A small CTC image transcriber, trained from scratch: patch size [4, 4].
Rows from block 2 of a small CTC image transcriber, named by matrix and row number. Rows with one number within an expert belong to one neuron, the router's apart. Each number is 500 + 25 x the weight over its row's rms, rounded and kept within 0 to 999. All counts start at 0. Numbers have three digits each.
Before each expert's rows are labels from the 100 images, of 14976, where the router gives the expert most weight on average: "place" is the part of the image that holds the peak. Only what is clearly more common there than usual is listed. The data: analogue clock faces. In brackets: how many of the 100, against the usual share in percent.
# router: slot weights (model.blocks.2.mlp.router.weight, 16x256), inputs 0-255
# gate: expert gate (model.blocks.2.mlp.gate, 16x64x256), inputs 0-255
# up: expert up (model.blocks.2.mlp.up, 16x64x256), inputs 0-255
# down: expert down (model.blocks.2.mlp.down, 16x256x64, transposed), outputs 0-255

# expert 6
place: top centre (30 vs 11.7)
router.6:507493522491471481509518535506505500502476499527500520549489531486515495481517479480475483505498504491515518484511497540485508477490505534471461552508491526499478475471562504491493524548467478501484521470473446494524529503511495488476496502523514479507495513508495490464486498531524531541483518480495519482564492520488468518505475522495501551553533507499514525465456564462534501476460528511488507509487467525502458511454456466521501489505494497535525518426534465502455527517492497527545460498532558528518508564498497466484516506487503494484550493467511484466522471506532487494489485519515501465490477481486489514495493507528498480555480469512492473513493506513493514549565532466514501514485500504495503490511524537443473493482512446468507527480477545533490492506503505
gate.7:486480503519524494537519506486484528493495501499485489528544551493510497515480492484508538493499490501476498505462544507490465516517500481493494506483546507546488508522454518482448542551456549493552449523465527498513534506494516490494491514494524480540487468474485526488518546489550489492490523490508461508475469468473481489570499473505515485505508523526495476528507505527511497489515495511491496472489486509503505488486475494501463492504516517483460513505468447456492465513555488487549513511479471477538500458448489523495476485472488507512436462525482513502524478484529494488465485504484520523500526494514446481501487479569545457534475520493526483496495524489480488484499472514491470492517475490499482517505481456533488499474527499552451478451500497566524523507539477
up.7:480552518502491522448524508485503550532517518495512528468509476494484485497485459517486513483497551502439521470496528545517502522541462494514506543482532467515521528494463529505491478525496513500444476513516520486488478557481503464527496508493533499489570467471475496477554532488526480482549502524485521487515500479466486497520523533503479439463523500528516498489513499471510496520518510488483502529491522514526538509541529547497492512508504477487495475472467501486487519488515523467496523510521513495493503471495550476514513524482488527518519479527510498500508557470529576493489533510493487492489554541483494465499462480484471489503486515534525498500474517485504494515471498545482511547511516495473484499473442457513550493513508505506512488458514495568492473512528472
down.7:471501512517490497467494498481495512490487529499463497462478523492498496484450532519465503492515520437516479519520511484516507493542517541477463488508507526508463492524573531486493492534486499530476459496495488498506518559496501524475494507525521493478492484479509505497471531505466502505537459462452514481506462566517515533502464533484484507510513490501476496510525506511457512520540500485471532515524521493503543470532486500527490500500538473470499493487512498494424516494493510469502484461505491483458530500462496538497494497511485532487499472493512538462488515568532484497548513495513481486471508474509535497557477444547492511524482495536508459495489542521499497510494519482543507513512465519534467524497513463535492524533495475498520468481481555537516484489565459

# expert 8
place: top left (59 vs 9.8); top centre (32 vs 11.7)
router.8:493496489470560514488502478522462496545509543489531466504517553518509497482504500513459503493498508459462498539479481504500499510524478473514503519501556439515533524507483555506511482516490494528476452515524559458527488502495481471527546524475466508518509494446514520477514507502474477518510510505516488493494473447454481492499465509531485453507502495485486468452520467511526532513526508572462489536479528506494480493512481504498523472506502465468488440471470486521456494511509505450527492513500491453468512487476502486502548527464508517529475505464477492485500523508549486531514495533506489491471531520474512508480465474537531500465502493510515488490492509499490538467449453503494479512520470473493469496479473494521537512507517483522481518495518517511500495511537433
gate.4:487471466459544500486467456509473492522512523493544443519532534515469484546494498522506522496510509481498519524475507512491467526499504465478476504522523466557492531525485519489491468506444506518454461535462524464506495511476476487511524528467476552506509498453523521489513527489507486502525525514543505478491482453460486458501474499521487500503529486474509492459557496523535499519528511544468528531473516522481492473517479519519507498475503503467486449483481484483494488508543531462504481529515478457465482474450510507490541506501532487503479493474489480530534518536545526467505467506488494473466528516480554469468490490532514500464476491489523506513493513495468516465470512517513488500545470499493486494469476472511541538506523535517502536468546520516503494525523468
up.4:494469446460535497476490460517463494535514538475536471510535527502474489504502490510498513494503507462477506524449511530483489522491481450498472505522542477565508524533472542482511470510442514509470473526495539467525495488477503467518519525463485535491522497475515519476513500470505476512530521523521518483487501475469496489504465507535479477498527486477508468467529468494545518519527521557467515521466521518482529473540481511529503501473508501462489453477481486497484477509554527463502484527495488465483473498470510500467549506515532506506475504471501476533527517524530519470508488521478500482508545519463554477471473477538517508493479500499512505510512497490456530481469497508493489494527464476514456496485471471491551549499527533518517522478545515534519475520540472
down.4:493517518492494517523534553495475505503468499481499563540461530499544552509540461502487504486476485485528507470480500500496486528553454535519475462487492518514523511513546499469463520527497492495465520499472508504516490525521505499493534521494561484509521543487462441483494484524474491484448466487536484489534479514515509491513490457530444493514454475487474499510487484494509526453522485522546518540434501493536469484521488491478480455514490470539516546531523523491461525520532515481506470485514513483507482541486500470539491513482504544526546483537465483469511481526488491512503533530523526458520490506507485499515481520497495515523496553518477515501495516508509486463466483510530480514513460500473511470499516502492523504477482469524518507453513476496520512553504464

# expert 12
place: top left (66 vs 9.8); top centre (29 vs 11.7)
router.12:521528534515477511530524524497534475519503515484468537488457483482496507508534483451492490510496487503518482463503488481492516481487524549509509476497475540505506494496526441520506478476518510476541573497511445490497493518498537520501481488561533500519494500518482460504472479519504511498490454492505516516495500490496489481462513513510547532468460499483486554530497532493460497459478417460511513534510460512520514514463508503477477483523490447529509531518532510482517544501492485513491509480508525531504470523516505489517482505510488496473501513548523546475516524498483503514503477460495509483512466432492504495518519505445514525544468497482478504508553527530513470547517517466515456488477519490528561502494535497467515487484465475456511504500503474508482504507458543
gate.7:524486493509528462515469492465475515473495505507509477500511520486426463483503509457517522512501499484490481477502482535460501511517537469480519476528478512529519499532489518458505503515511490480488530567436478447515498459505474507517428484495482498487519540508494515509534512471502523586479527485486568471460477505514499500506533473494474524468478538506523536523515491495504539482489480486498498476503480491546505502491492483514465513491491491481504492499509476515485473557501550507531518480468451464527539461529438525506521473549483501501493493464533500495523506475505540517467559514521512527492499481526506491485452517510495486536503477500518485476498457489522474526519524500472515463502501506497457509510532488494492497490492533505466488495498504570517499485523483
up.7:485505471495506487508499491464462519465522482484492477486505485494450461486480486496550479550530500501490497529458532508495464526520497473440523525559504508531473534515478514490527520519511498492479490559442524482477499487472496495514451491490478503466511520513540514441507521458541523588485548502498503476464492512475463516513522468536487489513522538525533538517477492522491508502507501494518488449520513495493501503506498496548490521485474509504505492495496480518501491489503539516505479497492455454516550485528500520487494516566491474498508507450471487504489534473501538482469532503469526516513475488519472485490471504516486495481483514498540500468488458450498506499520542536470508448539512499458474519518495518493467485468478517521512486516487508561529481521529502
down.7:516505492481511492506526513533496474552487507484506502510506511481466529477547464488479554458496507502528471549441504489537505572530500505510466465515510496551486506495536501537488469505499517491514481555487543484509511509525510492487487498512498521505474514489478505507500475502525445498517470467508440517542537485525482415522475499480490493478540498506483477494551455510517533470520468491512498502486504449489495513559526500513540493473533525539485464512465492515500464474516499508487503470512484456506526524495473475516495519493526479519486471503503523469508519552502475509507497501493503453489529516475522450498512476480483496486471524464530490515478491495473488512487482510522485549513460487479497509525448524517552501508526493516504481509538473486477507507516423

# expert 11
place: top right (50 vs 9.8)
router.11:451487523514483533504491547469491500492472467483492514543482512464527494477465485556521553534476490467518528474492527557511463515484486514472488517533473529502466512491481535473471513508514520529477494542450487500499534477468497444467521518495497523501488521540534498467536527532493475484475508511519525449487467535543483526512482480510489503531507477470520523524471512531532518530501515515516542498497518491503518506506475471529506487475509549481448540486470498464511507516542486469515477498467484523519488494491502498486483507508531521483499470463481444526534449518487515459477520524470533494518528516509488522466516486501522460493468502543508523506453540479472485481499546524511537525467469523480486490502497501544496532485521517532485480474470521524542479522492497
gate.8:463506513557480517497493531477471523510470462491474498516532505471490448483467499497508497504499507482522520450516491515522525514535504521492485534515480507442532520488501505507501546510501498490524512479525448472535539522491497476483514501538500437547506515522505500501506497527460523497452490501484517501468464487511439531435539540525508503534471483493539477512488527522509547463451446485509517517500476505542499513460512497479468460481485483473497488501507521535501523561508469465508525465468512502523477507485515463498506489492495520443467508479452481491509465517524490512508511535510471480543507500492493504503517500482535496545461551523453506519484500520487513517496482465551523537500486503519523512492507498510495528475508492497488551482493528520553486546482506
up.8:520469479466517497450488489499480500541481564519502513477530535508473475479494531492496469497534492460487493547500498483463506488546529459483483454494563459535481508516492485505528497525482516504492458485472516498478467475498463512508470523474519507474501468487518518526490512512491535528532532484467460517520537466477497455520430494488522471499535485487469512487515459503513510514546509556493498525473490486503488459508497554494524496508515502485499486483506514528468435496549487489514522503530483485471515501509503504497541482480530492496527469489510503486536500510519455494526487524477468468431513508525518513507466532530548483492494467479567501485512497510511541487476487483481513481519490507512465452499451523482543500539481514517535479501518497531509503503498461
down.8:522493475535496515495470473480469481495508486534479483500534475483503509502478505534485547506491528437492500515492555508464454542472509507516491508482498472475472502472460504491531576501478539486543486480523543480492486524469492482494535505444476503490525496532513536467515536514488495506505466497496527501508480530487513502517473479526525466498526512507529466508510478515447504505530541493461504489477461521532507538506497484562508481504522518508489512500467459477514466478538515504465521529493529472491475458517466526515487532463517509499447496475486483486505504473529541498496470512478504451489509502507497499510444462459495485515463537542494529457508498494539547454537522485508493497500521529470529505544483451515500520499521479537486497469478544527508501535508505